{"hop_length": 320, "tokenizer": "char", "encoder_norm": "batchnorm", "encoder_widths": [48, 64, 96, 160], "init": "trunc_normal_002"}
Rows from block 3 of the text encoder, named by matrix and row number. Rows with one number belong to one attention dimension. Each number is 128 + 24 x the weight over its row's rms, rounded and kept within 0 to 255. All counts start at 0. Numbers have three digits each. After the name is the row's rms in percent of the matrix's.
# q: attention query (text_encoder.blocks.3.attn.q.weight, 320x320), inputs 107-213
# k: attention key (text_encoder.blocks.3.attn.k.weight, 320x320), inputs 107-213
q.113 088:096137090122142138137116154181129103137136098122168140126114127165144112141137079099153154143118117125136187113147149110143141159127121140149065144083106103161126144171095110137124126172130086154136109181085093097121117120143116096104088121153148132164121104185159133082150132117180128109101133060103097127132114154143088
k.113 090:119107149149140135158109150150109186155110092121109111124113084089128152137113110122121148179147099141130124146154159145135163170112125154135110109146154146107116094121148155111124134156123073123149089172121104110125105172132120130174137144145111130132136113178124119141190158131100122087157114135145130121077090109115118
q.114 097:076085154128137101131133117154127133168118138179147144111131100098096111133126147156140082155142126107127132132126090085156108139104145081114083127110106138158147112135123136128134130126100090110135158137076112172179138137175150144120192152120095133141136132159104153141159143155160128143122116110115158175169100124094107
k.114 095:148114101152120091122144126138043104125130141148100160124146140157131139127113108129148187135133154138126129168184147107112089128109127119125148139198143163137135130109126112109089124147111137169142116104153131120172111149115115185116108109120165109112127104138136160139162141157159124134123128148154104091110109142098117
q.115 105:112113085150094142101143136138118121111135161114123138128139162138150114070147129161131091146112106130134159122129146075113108177125094104141106108128119128141136157125095123128122138154116102149130093143158139161103127113109143103130166077108136154113110106149126118098171174140167138127112133129135188091092106092091136
k.115 109:148140137141127156072107141096211158103136129100128156140145128127111103098159145130128111132151114121114102176094099150166135138155138161084120152130134122121105146109151106123178110170129120122092164138135117150096159142142098139152174167102120133143115139095129158163107130104104106105175141116133106122139128133125114
q.116 095:120109105143085137129114118135113122079146090083103111103135153163179140134157138093105139125117116131132133122113120145103108136134111098088152073105142114142106136089118166122089144107149108137129116129133120097106082152105131106151133061134173140123152139135137118146134163076121128163086151103149130102201078218139153
k.116 096:121114122117150128131118147122141134113123173101085172174136135113078117085101117116110128185135113139161127102118115087121158123120125108118087117151144138135146166153139106092142130145093124120130097096104120152138123114131128108132134120120142128160144084135143133113168111081118153099162109104139167137121145114114097
q.117 097:112144108112178119127124150115175122112063098174147128095144161130081095113109122146134170147089113130167124143138134094113119122139139184096153123162113171116130114136138132139146120169127156145143134148112127155131138150114156118108120139109126125105145179133105094090126131149120128126115080127151174122122142147128138
k.117 103:100161131154139116116113116087114154159116111137176127121137130132118149169121128096144120106127144143138170127141128155127088155112126152145125124120131142099110107127150165084104148129148101106133112103132126079167118143126126136173087155135126103111152107126139185190101166155100160140133150131083111126149110117108130
q.118 114:154128090127127113166111139111118144140108163161135121124125158134105164123129127061163083120094143101134124121121131051108130128105114151146165100120155156150125183154097141140132127124116140140101167101174109106134143120136090117123114134144181142095144140110146122164142120138132145140162107119151127132133110107126119
k.118 121:094156137110091147123133105132158087120103094164151122105113149105136101108135120119107126089101164096105109173146157149141139158155098166113114169091163104149139153138161151177159120099136105171119125153091127148123149145107174130147150117097104128143132105128076137086110156110100113161122177126120150140150117135168107
q.119 104:139147119112111146131139106147086111130119121111194096134134138114096119114113092071136125116128140108102147081147143106112082144108104098143127138127125134129148151134105121151082108105068099144146117137142124138141117110104092111139096080128114118126115111149112147151112128083126088143120175116171187124133111138132104
k.119 097:134145127109177155112138146098094144118108147149114124125093144162141125114120185084128074127119126138134159118131130131101098152177137150077080132154161146113114143130131123160127141139184125124127151105105112131079157161149146098095138112154161098141159135124121101144133132102084115144145105081099111135137124075101113
q.120 104:126109131114109119153142086106139113154169138141120052125183153146123099131101110159115123106156142175127115135156128134139154142146162119117143117157121119115127096140150155135129073167109157093140106119083135114098100094156068160112123149127128099128114149153106129115053110110111140160113130106119103147081128136103119
k.120 093:152086166114123184131122084170152137130139095119075126164163103115133131125138093136148120076129111136153155161138124158153132118093113143149111151123128088094081117132128132126104133118125108128145114143151145114096089127140159115139147145102131132143102117159111118147101102140155100143092112189115123150128148161103091
q.121 099:126107131121148159114122094170122100107151148079119158109111110132099100123165134147101124080158126131079130134121070173156122152100129135110126121110144115146140144112118115145124169108149123172149133163165103124125104119120110145107115153116128137188113159136120130113128110113128111149087095152162131140176114134120146
k.121 101:150117154134159109147134152089139172108136115103135120143152093133139139163133099131108118096167165116149136129096120146093148153146106094162146106136095100146149128133144092158100125132105112128145113137085109121119136106095105149122146132118151126085175165041120107118147115128155138153152103071101120130111137140139143
q.122 101:114108143154114153126115128102126130124117140134069130109173150127114081162103114135131127100140100154134124140134138115078146129085142083162119101136150084118090114081184159140103133116099122103127088120134139123161122146153055145149120124096174135130135104144155146130084123108138139141131141120144106120103135100108127
k.122 102:142069119133140095147115172143140152118137121132135124154147124109112107148164112100155163092102123124124145096140082146173140126073132088151146119123076115134112123116098136127097137095121147142114146148152124114147088082176142109118092120126092184089130140178160128122131119131138134146113101096164117129134143165129138
q.123 101:132136141150136144105082175122139157111140152116125144121122117115174087115140105125124117136081105154125155103080149181137146123139119169134132140077144126114161131104106128125127105088157146080125125126130160091147153130152159163175123135158149161112141076080130109150133121146104138118149110132142077128168148147174155
k.123 099:089140128149092088154119117152133124156136110134106128089102133140147130118106085129123173118128155083117133111117090143099160088103158133128183129107134092125113118086123116114109132096085148099141142118085098109162121132149168147129129098104161111127106145114087138135117129115112132140146120159129115084161130132147095
q.124 091:128144143124104124148134170130140155131109111120128110102085108105189127140087125158138138118129119138140092152135127108124116098134144151101153119127123156097108145131094126104130108123152145124100150135116160125110122139123174142141136154114140130136080141166117106174139132159091170126127105155087133135118131153154116
k.124 090:166145138116134106096106126130130067121162129140108126131183117152154118089142108118149112134137118137127111156127102095126103136172120136152108150106128142152104122127154141137102096131110179092124108126111119122138120122110100143151108086120137133142110102172117131150144147122091129152136150155116140103123134136124151
q.125 100:096101181141131137128147146134130162146141127115149150094102117141122111126082157080146121134154082100145160143133148158141122127138154110108142173152155115083151116161145104114131107133160159114109110102113138135125106117158131138114113151139122145088177090109145159127088155108160136062125121122148133084127152091122134
k.125 101:083098097159117141147120146124079154126116136128120137151117140164129108072128157114141138126112138089161120125122176111126157128142134108107139125106126072123165183104115135144113162129106118144130107103096167135130108148144168143132118082157148114105137121186137138104120158104145120138090137110161154114140099139107151
q.126 097:120118166103127140136154091151106118102119114122146122146136159156073184126120105126146148121133149125135112116157090131113140161134133127160114121144154090111144088141151078108142118089162120174153135120123123123091116117105136124096121118116102090132117140172097132135139129113135127127158119135160131145115144099102163
k.126 097:145110085107145139121107127156140132113137163137125164132122146133111115127118130134150110162107151141150117094153112094135143134108111133109109117120138122120182137110100134110147135160136145100154089118116191115098136133157148183134156120124186147121166159100123130112165135137161138109128136133126114129077089113125104
q.127 096:145108136142173131121158110100106128128145118169133099125109110146125172126110112138099122142187129112122117094135135140139118126172144122126104187104162152139117119132139150120091139101129130141147122172082131106124106130105125113124108111100104102132097100080134118130148146127136112114168153137108149088137197146091139
k.127 094:103162120135077135121102114130113129112163147122136103126095133118105075146142153150147159132100136121134127118143103088165096155082148159133133116150130133112123078155089084139165120176137119147104157168140105141087131109140136129091171154153102188153120134144127106116128128121134120101130103103132145145157141108133142
q.128 105:145118134123103110127109141114128135115137168118149130094143139122090111162128116158114189113102116168139142137119108166130145140136140140145121107117154167121140149152141134044122086140107143156095075108180144122129131130108115128144139161143096089121137131140122145138163126137160149131112151177194143150132131130159202
k.128 094:108086165118127075135136182119107160113176114155084172105135139118144115142105119107127156152132098106143172113136205188132132132153079151134133124175123101080121148148134124128139126135154100138132145150065129119145106118080152154130095114119194131127158161123167094134129137121146139141159124105145087102158135139144130
q.129 097:117128169109112135152097138140146110129135110099124145089117134146164151147149177099106123125167127148100142129128117132160148136104102165127138081145102128108120117114124102130114133145153125120125125109146093100127149160140099116133095133134113074163168145141079121119140107111115146156139157137099109105136116103100147
k.129 097:136040179123150112118132142103096152112154126132101118100116189133191112143144132127110094131095136121160144138116134155107106132117074138112133108133124142085137150115123149141110135153119113140109118151133105123133115132105148157146156135136155136099157161108091075081139130161165143116130089120157106103138131137090148
q.130 097:129130117132087127106129087152128116158116147114158138129128132074077133152100097120094164125053142096091173117115119134132167169150138162108157122115119127130113132132106134111160069136135150160104118136131096124136151135120148133109136114094146122139105124168179140115136106132123143139122123153144075116163140129163172
k.130 092:135168099118108130132098138117123082092092176138131123154123136090111155127124124127164138150115142125147078091118138099141126116136152129161112122138122110170114106113114143160157132109121119152147163130139139136119132103136133139078138110162167146116088101138164140175129129122110115102136150137126103159107147135157127
q.131 108:152145131122101130113155148168141122173136145109117138174105129159157139148083106177137082144155123147123077128173118108138115125127130131135167159149105112087104118133094104167098154146140144143115123149124093112113165158158130109129118104074123151137131110096093148097110105093112122116106144141108126129100187120152132
k.131 094:145106128146153159106100125190106135140125115133139079124159170104113154109141161116122089150130144161117115181119088123126107109120158130119105132104128128121118123144094150101120072164112157153127099120124137115160120140146116121129147120081121165163137155140087081148135107125123181116065152133123112102153098108148115
q.132 100:151169118111164115120113134130125131136160116133103125167162147126143161112103110132139155133111145129137082157078139132108140173096126098086115129073143140088146134127112100119123164141154164114120108136078180145099114142153111120143135182157140182103099174142162191131118182121140139113114141122087121132108156147136139
k.132 096:122149110171135106108172113150118153137121170134140089121138139118164120125114109071097149161183133135150138177141141122160167128120130138178088090132118104126109107141162136125137098132122105169147153142102165116116164145133168114101129110112126132156098150148176114164120164079144138105121112142147155156114115164128068
q.133 106:143140157127113131117094140112097149155129182159158125174120134090146145151140124092141161137114115114107129123123142115129113127146144169090139109079171110120138117111128108143118126136099137085104152121105137114156130130115111169072117155153136143130118124142114163110121173097112141175077147111150126129133143135168136
k.133 120:109144160127124175145163112142115104123124126082160119170126066124122162143135120134149134133113153132111100141141102141145077093152128102132123100112171115133123154100135131075150120108144134106121115119134101148141171132136118157109160154125116128114124112108144138150136150097131132163133157160106192136107120087134158
q.134 104:137098123119131107153096113122125136121131144156098154107157141108121107071181144123126062111148147142127155160107124118118126161129144100109115088115143167143143204141139124107087127148154107147137129129133136129158131113101120088138084097116146155149108114107106077137106156150135124146108152107124148140140105139097123
k.134 106:121141108140162092101121130150122131135124158147117102144096123162170157120148130107135143127127136106162111096152177118111151183153125153105139101117133131161121131161086086162150140146090094130095095097107153082090112114091137130152079096159118147143160121099129133096104139126129110099106086129156154083120129133142097
q.135 116:177105122110123115156144080148102157101108101100124120130141141154090106143103143123140110128132146146160117172104125135144095139124138146163132146161086171102113123131121107153124107160125136160148133126111116137109113172140153074150127150103142104130132087131115145107105123154094145077141128121115158127189174083130133
k.135 114:134108148136124117154105118132108130119082108126138112163085134138156149123130131142154151157103132088110103130148187124095169132111119128137124161148099116138136094111126097131091111131124135142132163081156113112167151135136161124106141146119120152127100152135186159139119129103092148098132111121168087090111143125138098
q.136 123:113131139134078159120169153150104168115144099118193135097118130141124135161088169134155098110106182122127105113118126057122150085140088128165113157150140101138108140126110142145119145070120093151144144154115164133092124108115133113128134146111121136113146149130125129152147131147168105140132128118167168158146146123114098
k.136 106:160149147156157118114080127113153132160119103138141171082107143142135101140082138170134125140110141136110145118120151135157154090085092129139125174113132106128125080094139107132097097146143120140128091094121116198178047155126155162153089158152113128139143117153124155120119120163115114164149101102139121117171156131120146
q.137 095:159121139143156086135113166120074128101166148146118106139167135118107088061147135118116124130153016147149170171100115160113138153157128125113140116134149157123127124138141138111170114152146146124133119087149123121147109142136131136122133080148112099110123108138096124128157145162093123119130145143148124133116109146101107
k.137 093:147101135137138101145166150137106110117132105134125144176162153147106148080110120103102141123109126102141067122115118127134148121135127141083106118147150115109148167138141149110126113107110162156118159136093106135103174103121128110095134105130144094122112168155124136130165099075138088167129162108147120126136112108157155
q.138 090:158128146146150154092128134112157100145116103180097121138141079101132156129163080135148156118138119140132155142136118145151116149098165116093088116145081120136176110118146096111134133112144164105124110107107135115114142118102138146150120079117128139116114094157110108149166139111128074119111182116096058088112148100175151
k.138 084:144101143148174133192103136091144122124128119159111093115171119174086100121144129092085111116113157167134154159118112146145074197161151157111137132144095140088134158146125154137161148113139137141131153124146136110157180133162143142112130136119120147123082157105153103117118110128123095093137137122135145125111098090120113
q.139 089:126148110147189140117123161157118172140159122146119115160155131127124109125078125154107144102133132129176081162134138157132130145143101099121163099137177137096094107173096108124141162136186106088127124123111155112170107139140106144105112115107101144116154117088120098122105103119115131106153153107119136169115135145091116
k.139 101:191109123132153162147081164102123145148130137106111106112148167160143142125111136121118093119113165106130096082134091104165110087124109111105130103111117103113145129116125121139103117131102119091139144122156150105105134151178097077195154122131128123114132136145089144101118106111155124136124144119103149113094128128115162
q.140 111:095090142136157091132137108117151137116084151097184167136096095146163125127120118120145183146144116088111096086135123128123152097094147100149106187142115140128154145094127132120172097151099133188140111118169103143111116139138142126140106091172114112140104166160129174118145127095158118118094109158185182096114097149113127
k.140 113:097160109113163095127126122144145087103130130114101128109126147125124141126152143146158132141168067162137143123126126125128118135133125133140143121122123146142106147107125115146178171155113142142135118158144170143151111097103115139134095132105109125154138093122109114155114155176100134141139119158104151136124078133127142
q.141 108:111133148103153160133130103150141123109108132134150137099095113141112155153146123127112150102095138116112081090124162159115121110106093100104162196136140091131132161145159140100163143063132139117105133105117142152106140123099120156130135142164146137081136109123142120142128160130150112125123120139164126113155097151097153
k.141 103:118136146147124111147100122119133185123143124146117137073161156101160076139109124145123088123141116112134156117103110153120116146108126156102148134070099122110104149103118108127151120173130130086131076132145160140149120133117108115109132138047108115135147127080122120139115154174131128118134092114126121117128125133101177
q.142 106:130108156125177142104098134110104132140136142159145140140145084123105083134123133147138078140131108136144164179122105139155155138157097121117166097117179193140096098145157154144097133135121116089127088111125125121155099188134121162116164126101111129085145098126089135117140130153159144115150166133077115104114119184080130
k.142 114:163151082156146149106138162154083156124093154124133129163135151099098155136127120103128128132076158113169133126130100120107143150151141128086144153140142063147143151172094132123135083128120119116123158140116102111100162129132152111126158136136165102110110138116152131127197114106120143103125150143145130129114123095103079
q.143 104:131133105156094148134106135105119098142164091128098113129116139144166162134171129111122114136071201119141129114145142114146113124111126153132135116092085131137085085111104110169092151126102109131145162151126105117142167132156167144150155141142153167134092135158152127116145106136098123134123125120097079130129114090143133
k.143 096:131110144135086135122160116133140113169154135146104154129154093141108101142076114100135198126182133126131136178129136120179168151110169141126115149171099114106133109167143126142119142097129110139126100164113109148151141138128131150128133110130145130128124091135124140113124144123119126119126137129099093094156122153125106
q.144 088:130134144093120159159145114111120101132182149116127167113120133117093104075164110155118137136138130125133163119152154134118155147082167127124150124152123162115129141137162154100111107132128126118088109132157132134143132130152169177145157161123117095125070083135121104100145094125106124113129135175144090121138122164127160
k.144 100:085113094098117127120177124122140130118166092183091114101144136115172088160117141156096173123173130135146115136108137144200121093153139107121086143099185128158101142129122084126112130105094116102130109152130126155153158149118119128144141122120156116152156147102131102156140117102157108146113145115084091158128114155132130
q.145 091:128133183085136155125117113077128153106151127100145102113100097141125122120145140132144172139150100102100157104149150125125147128101147128117088155150131118097137107101155132164155139143201126143123169091116141083100147116126160119159118116100142115123151131141108115172150060133100141126102115140120067120122168123122131
k.145 094:149160117084105123092141118124113153082128127140110144097087109098123109121092099135125118108133151135162097082083110104097148176115131123093113158129118108157110113136109108150160125126127126130091167129149112121139142130124094149120167121132112083130135100116120108153136142147169086091127178085137104178152114113108156
q.146 100:109154105110121162147111152111149105131162105091098104116111119164129113098162149122128155115129150109117145113150154142140153083112090138127146089151125111070087106106113129190126150107099097145102139136125149152113119156140115132162105104134156128105122106141129088129085123105116166177161118112097109125128129132113147
k.146 095:118157080114117146092126115168147102078106127134150117124123103128109112102106081089126162128138117099146066133088161103128165092145155097155111136174135127147112092121121106129161119113084106108130151170119154131147120126146109103106122117124145130152096133124166134154107102091135094120112141155152107113167130133142065
q.147 102:112106123122129134137124103118097136132103137118142129122131120133119130137121113119134147167096100131129180114137177139085124159103147140107132131142165094162125135173127152110120086133088117161092133094127122159126080106101135115107138133135090141132117120175169113145154106146161108090124134143156132143148123137157133
k.147 109:106125150103139117103170131129175109158193107149144097134103125146088141130150135135142108106138113131164200142125121141097144134101141160118115123112125193112142106151118121140102154110150121127094143164120158112115112099150127139136136120125142103141127109131089117124134115147161122145164103124124125133156115148128127
q.148 107:130145117127074094095145133178161124170108121148135106159128162062114138148134121149113163146128106140107133104123082116131139162109127125127083130117129088122183116107110132071161118120128157145169131128142127139083161138122112106113196175107114127139099136121168124124118172148110113135091135135116107127085138099183102
k.148 094:142167126154112120078126145120131109152139123149125144127176141134161110087145141152134105136152115128131114112078091091112125112119158052164119171123075154128148093111117156144147126111143129178153113116119116106109131102101131093136094143141137154122113124130134159124154123169162133106137122153064150141108105110119113
q.149 103:097139073126122127145095145126131133117127094096117094157116145114129153109119138099115168102111105117126148103109152157169138112153121150138137128089115106126130089117153098144122136108093119089149123097153110149146130117109124135103113131128147084139116167111108143124116145124102151141174099165141157123127165129131122
k.149 100:118120134100103145161143118096122140111107135151153131130118132087120127136160101154112124104125115167131125112140090139116136111140105119136155117113144140122128137103133174124133106130172137111129111099130159126084121145092100116143149189117094156087134160132135151086118099119104159156073138137126150150140118144108167
q.150 105:133126102143172105114130102128136067099108157112124134122110150081103147121136089144104147136142089124099077109131135130107114168137131107111142138134169115146135107149096143109132135153085162103143134126157147155103148136145112188090170130124128117117106111081178147125116161100145077156154136172162107154125148180171119
k.150 110:076155120137089108125150108150134141133126121132154133160121145138129123122177114144101118113113096125114108109062122102125105132149141115162083140138166158112129129122136149137138143124129143165146105156094083115091123097130135091175145133139144100137121146156100145144171176155183113142141137141165148181109131081131094
q.151 100:108137141100170099165149096121050129092104116124111157076133153148128126131138148098110092162165131137158166088114118094086102155145146119120111073117130113145127169143149158123118133152104140122140130149119145129113168079098086087150141116156123153165150146134142131093137118151184161163143110102133160139135126128102106
k.151 094:127114132118115096126140125116143094127148134097117094165130098145077145136118125141133151107120139111142095102152157154086112129108119126138133132174141097128168159165126128152139161110114125116098155098152115130088133099150142152154150090131161097124114101060134128124094141125124109131149090184125141107118149171123142
q.152 096:117154123141178145117110158088185128101136092094126127147119080160153102164172100110125104126112128076171124156171119157119107094155149138143107156113112129134125163154138150129109122139097096124077082141111175159097124077148127073168103082132126120153143142123102126125154129106143130133102118080104184158065132133098131
k.152 111:090172054102116113163115159150093149121136119113129137110120121108062133184095135132104093091107135127119152080125102133136145140163155139137168134124121121144138102140140139059131124128157164108167148158101108146143151089176114103112087124108132140138119153117153147115128123113102135095158116091119098151108131129144133
q.153 100:157118118114099114163156110119102168136094153144099137113091135148119158135155146122133136122160103150128134148135134137141149135149128128155177123157095152121104104136146064127132169116163118140157129110109106122144132125133127102130078154113152135135131105127162112146139059131109163091119144132124088138113115118124115
k.153 101:180108179143132160117126093090158103135134104111149114153143109124117094129139141148162136132112108150117141166124107166112108129137113141141131107138112138147117129130172138120110107109126125080122163122156105146118099137089128139111176140157107150118138067172072149121125130129132131128148122137097126105127117097108140
q.154 087:092138183107152162150162110136125112147121100109156153106144140131124127143067120152130122125176116146121135154092120141105102133114126143145087161154125097117158119129140125108162120111156136164124105117156130176121089148169136129104131127155140066147146153143121154133135117119171125148084111141138147103180160099094158
k.154 096:102129107096137102107122102129141145126114137131129126134134130138153138122187175177127129121137081134126165095162156094100110108099131135150103090109134124120130150109108108111111149188127124150119131144127186113149092103141120147112060137119135119115153140097131100086099151141120083152119130126162151138106133167149143
q.155 088:073119112141153113109122117133183127152171146123134122111139123161130104144112137146119128094107179154122111098117112135121151137105102106114128144130155149138140129129138146151123153142126099123092116124095120089132111145142129139152142123137087113110179131095145093135123110149151135128177126116148154093146108115073109
k.155 091:105090162094146164109123134138144144101123156130127145118122108091130161138158111112156118092118115154129131136148085146079169094181129150129150105124147129128111138160121121158169110115134111079107121120134146106117086155122100131173119106085138093152163111134100114146136094154113186132104123119152105134132133139079152
q.156 105:129108107148085150139151133134089146126138113098109106122110120142104098143085112146128125137135139145164104135147132102101138107168126122155109164141089154128092126107127123141160122135168122118136168131102140094130114122113129096145120145123129118128186102116166079131128076178118126084164084106125111142095128138126083
k.156 095:140120171112129137105123130132158146128154082126132174101103088175130083136123137115153146115126154125062166209154109135149128122112115148125147111138115153136161104101145138138095086135142132130117099105136125119102111167113154118126114139144068111117145105169169108156131132139129143178119140084135112117141127113134122
q.157 088:137150109168120091100119182116171078144137118141078084160153127128159154110115148147132135140090108092115121092141150160148121114092147117157090123123138092131154139120132131147142123123136154144152141182141119108137119117134114142156122094167133176128120165116141090168096174111070109148139087123115108120117092143140079
k.157 088:110129175116108132159138131117104062160155111139129202103151105122153114071097140084122127107184126148136130106162129111131127133113142117127178110121148138136141129112133179144144147096106153133131101094153111173116111134144066141135117147158097123117143102124101150118094093160118184148155157128126095129174144171152124
q.158 097:175102130143112138169152129153152121132108136168112095131126165107094178088120150118104135118161171099109127159137143098146075083103146163112134113134068122114129123124141176123115141084113130110186166124188097134159160148119171138099135163113157127133096125129111090121105101122127121141118100122124093141119156122198143
k.158 097:164133130092145155175145145117165138134065103135142175120122117125129163128150135166118117149134136119087158173148159146150117116121109140146135170088118143112137122106165128095110162132136119141149102110155134114135117144154148103160100095144141156067075093131120108124137100100066091118118130190092161148123171140141144
q.159 109:143150124146120149092108133117175125102154140151097120129156113129171112111144137118157100124105157150133180125127121110154140132155141149108121079129140134190104102101084140133107117113129106116098129185134168089137084148139168146082119111126106141167143159117132098119141106130104134130135141113111113102109052110153127
k.159 103:149091114192131126123102115113127144138111160100089095149115135152151093090104105121146130135101150143093146123122128140158135148136124122093096105184096142147109159149122127122114177145143134126125143116146089138162119145107145153089114090137121115124153133165113150134173112130129160118139122082122122120087136113117108
q.160 093:151099110158126134107051124144111146106113079157125139121156119105094082151108126134118107095128171140135108166137125142160146130070132099112082136113109112141172141103167136086102159155101184117120080103098118119120134132128123172101100153121096128137134116167133127131128116146155113135108177122087139178059132127149113
k.160 099:138192121085152097097127142123109149174138094124108122130111158122146152136157146083120102129149131147148085120140146135089119136154124122112126122130128118124122166141142094137126095119104135135152146098124123169129152129153145091205133104128120166142101123134161130132114185127120120128106116139139121114132097104141107
q.161 098:156139119125128116086081131131126165139131155140096143148133133114132090109127133159082102151142150107095099138100192148151168128139134129121110145110126128166126047107089148120103170170099138087106141124122113172135147123122080124110103139106073144128155121120139110133133096097150109155130132114075116150105136130109138
k.161 097:156119093109111122133091129130114118145144168152087105099160132137165121101090098110128119116144126096175121125124092131143119164148149097154131081116116123092121115123132145119099133110124104103131123090100163091136137164123155081116085076137118098130117153104109147156123072123135162119131123096157119132110125139122132
q.162 101:162099104182112122123112114123124133178133135111114103147140144118100147174130122160117128152102130099106134124109190129120171154124123135098053115135149114143117095107075147143104127191095140113087125155122146120140139111096142137091151142137097141099134133139125103083126068152101115142135146114120162127119098128124175
k.162 102:190095142081145158153122132145138124139124114120066113070161107137160121129154140147138134140120127122133115180102115124182141123134153106116124121136127125129135128150123159127163136135156078118133129066093144112115131087095159095151126099128114079142143173159142120089150116103147124099094105134069118132115180164130147
q.163 100:138121149162140093094124169140110132112177094105107141155112111101129108102086107128079148138114126166142127118148138139137106142154091141109131118136133146111123114133142172146159143191142174109131129156130140121111128099119119145111114161129079138112137134147149153092116076114124118124126181130094126150123125065142149
k.163 101:099140153122177129148123121127078121123110111135144136121081154139144180161115107142161114156136170148148133136116136156095160132130124127139160099120113150116115095122110105146085128120128121128092138167141115176119099173138117113078138171113146145100119142147135139108157122134178169181135124090181137128084083123150132
q.164 102:137133113099145124173151111170119140156096098142115158121116155111134171141143104126164111113139113115118174114138127100075135140124140132111113141062124125131168160142119084117106116106138120113107110161148135106104147137128106117112108167122138139148081134138118123118115116116111113177096154154141150158146125130152136
k.164 105:106147148122140104101100094129081121118069145131146122110115141137132114125118122125125141094114134094149130119111111124104106125154148110157160129118142106094075126134124162124136150141174117147116122126116113139135085149116121164122153125148128143089119098132132173093132166144117123134163094161153111153117148146130078
q.165 105:129125160134117163141112122119090119113118136157172132099182102161156163088180121109142141089123095126147112093132106091098152100128127163129161133156146109102120149079105119140112109095087101155130145130122116099100107162147148118147154123127182111118090090136099117154109134133154171145112106156145128092145129144123159
k.165 103:157178142106089129137137103127181156100175158089138124136120155132084118169072134122142121104131120109126161091086134119150139168104121140141059134151106097134094105134113124088150114134147138125158122135091108161145117136094135129117166174132106158116138147147176118171117158151101107148113139137103092131128161143149113
q.166 089:165140135094173132109122128117161127122088127129138118096123120139090129144154126122100113149149101164145134147136111097131121145147116147149126114085081145094124116156123095122108129096130129141126155124116167162079134174128108149148102129154091132166153153107131163105087135091158134162163113165096150142087132101102152
k.166 102:110111095178125113097114152114100129100143114148124135144119162091114151168125155148110123160117181125126146102126148172116114110086108112179135120141101153122141109157121114164079145126135133133144076137128104138107123141078119121143142140144160124144124103098108123154146131116129182135159143112150113152081131108102139
q.167 108:142121108068079170127119107148087121097131180144119154087090141134120162170121133179143158110092144127094139091108117140087133116147108107089139144149148081132119171144140113109124104158132108103102152159150102163100154126148104095118129100103159124081138116121122086150115150084149115120166139104102146113108114127111110
k.167 105:125130132107173079101148128148156131120122155165116132128177118135152147083155166138122074113140095141155143100159148120100155143143148105123123084114158154159163163109069128125129135142124152111093141131151128164079109116124124135148139081134142132157106118088136152080130115115120127143100161121079122122086128125154144
q.168 111:143114119077171131099090103094140128141102115119082115146119130133156182149138125103154094114114192159142120146084157171129108112113162135130149117145078125093174179156125109112147185130127107095127136139128113107120106140097132152098131150181128132069182115077123093071148134117136132103102100105103100112096147146152129
k.168 116:131118110127143144143143106101130109103121165138121153126115125154140162133097061140105109144143099173082149174131163159094135145176140152105119166116100135144177086114126136172110141135128189115105128171142155129177128167153103142138087137122118135133119151107116128122097109124119109131115164117155125117097146142122142
q.169 101:094127102117144119134151171114115128115150176122152101119123097114109088077120095127104119108142140105146149126115100123132119132144148128173158134110133141106115123129100135117123145105163099149142138101097109111157133109161158130105130108154161128156130105107104157134126130118151114144171091152101108153130149158112089
k.169 092:127155077134155133178094122126179139122134137138116098107121153140133108107132148131127126102099096125174116110141144125140120169119136139109171147148118156103120141126160094138105097125100119125164103106137137117113145148073116105161105111139104103157104161096189114151141109155135166096145134131108138120090143145102129
q.170 099:135103146145116112125150111117144110141101102126156107116156120138141127106140130101154139141106106092093137118181164134120130180099166133134121155127104130141139123079128116142108119124106155168150102122134109136154088125087174144136096120167173131141078149178129137176100139140106146146080131146151132151153134138127154
k.170 095:111119142177100133174130122136091111094115106120125135127137090175134095094150128123120133119165121111154161156100118099127154123097140152103103134125146156146143174173127143163156107126126115144158136100162116128163123126173144176125117134122134101081150106141075121157145170144112164121122113134100110140125158137141117
q.171 105:157091169152156124117126125154114178144125112159136112114149119152093111139101174178132138143137105108108117117119116153154150072122123101123111123142150144137146067173163142133087151119106153128146116119111138136126092092107122181123147134124098131094129163133118107163171108149138140099110130155167149119117144130126135
k.171 092:119138140113121146106132098104120203105093095140161158129117128113143155180132157142123133175111154159116091122132136126141154132118143170114126130099147123116093090120129147155111129129127131146102132179108148158159094106139129104120127173150111106115155162159072095111102122090103144137140096121133136121188100110099106
q.172 111:126151140160097138127147094192143126158150122129111108114093140136083106147120119152098152181138096099098104098137157107140139171112087105137133157114100084147115105115132112137170081120080131125133124133155156124112174146157095148147099108101088094177111117165169116126127141140145160111125120110129116133124153105117151
k.172 111:150155156136093133149147140137074139121197097098129134121142150129162124101156132123148122154125158089124126150113125090199102090116162111121167151134153128124107121126117127118175143105136122140129123126130109111129135082148124149120147150143178108080114114077115138149149094102154122099154146147126103164117140114150124
q.173 102:128155147131140136091111122126161134159106116097075131129144101092146097081121133134132141135146136142145142100140131161131105140091156107119134088127116124136157188125120129137177135122106171142112150126100145107090120119096145166155161142120091151120131102140150099110127148129159146122068143100118097146114096145127143
k.173 102:151179101142144177113140139127077145119143141098126149129118119093106097138151122138106109131119142095080143171165141137131063096142115136134129156099116115115136102136119117138097121124146148108106139118144141144169153122132112127121126166154119147123116088137092094114158107141133105106130102170132102119153142102147108
q.174 103:108157112116143154172144147104165089117142117091150138098166107125131124114144070098091133090087141163134177128180102133163115115150129135106140112129157177156119102106108116117115099095181155112109151168145104128130103115142156160114109161179138119162124172147125121117144115141102145155133126142105094120140144144141152
k.174 098:104139133140123169125156154153126091120138141164131144139082122093122105135111109130167158121138129121118090127167150121114113143162103117117114160137099110120131163103142107105098091119096120087136151071182132119143159113088162114086147123103118158137114092107204092111140095100162121133126140158126177140137130137112126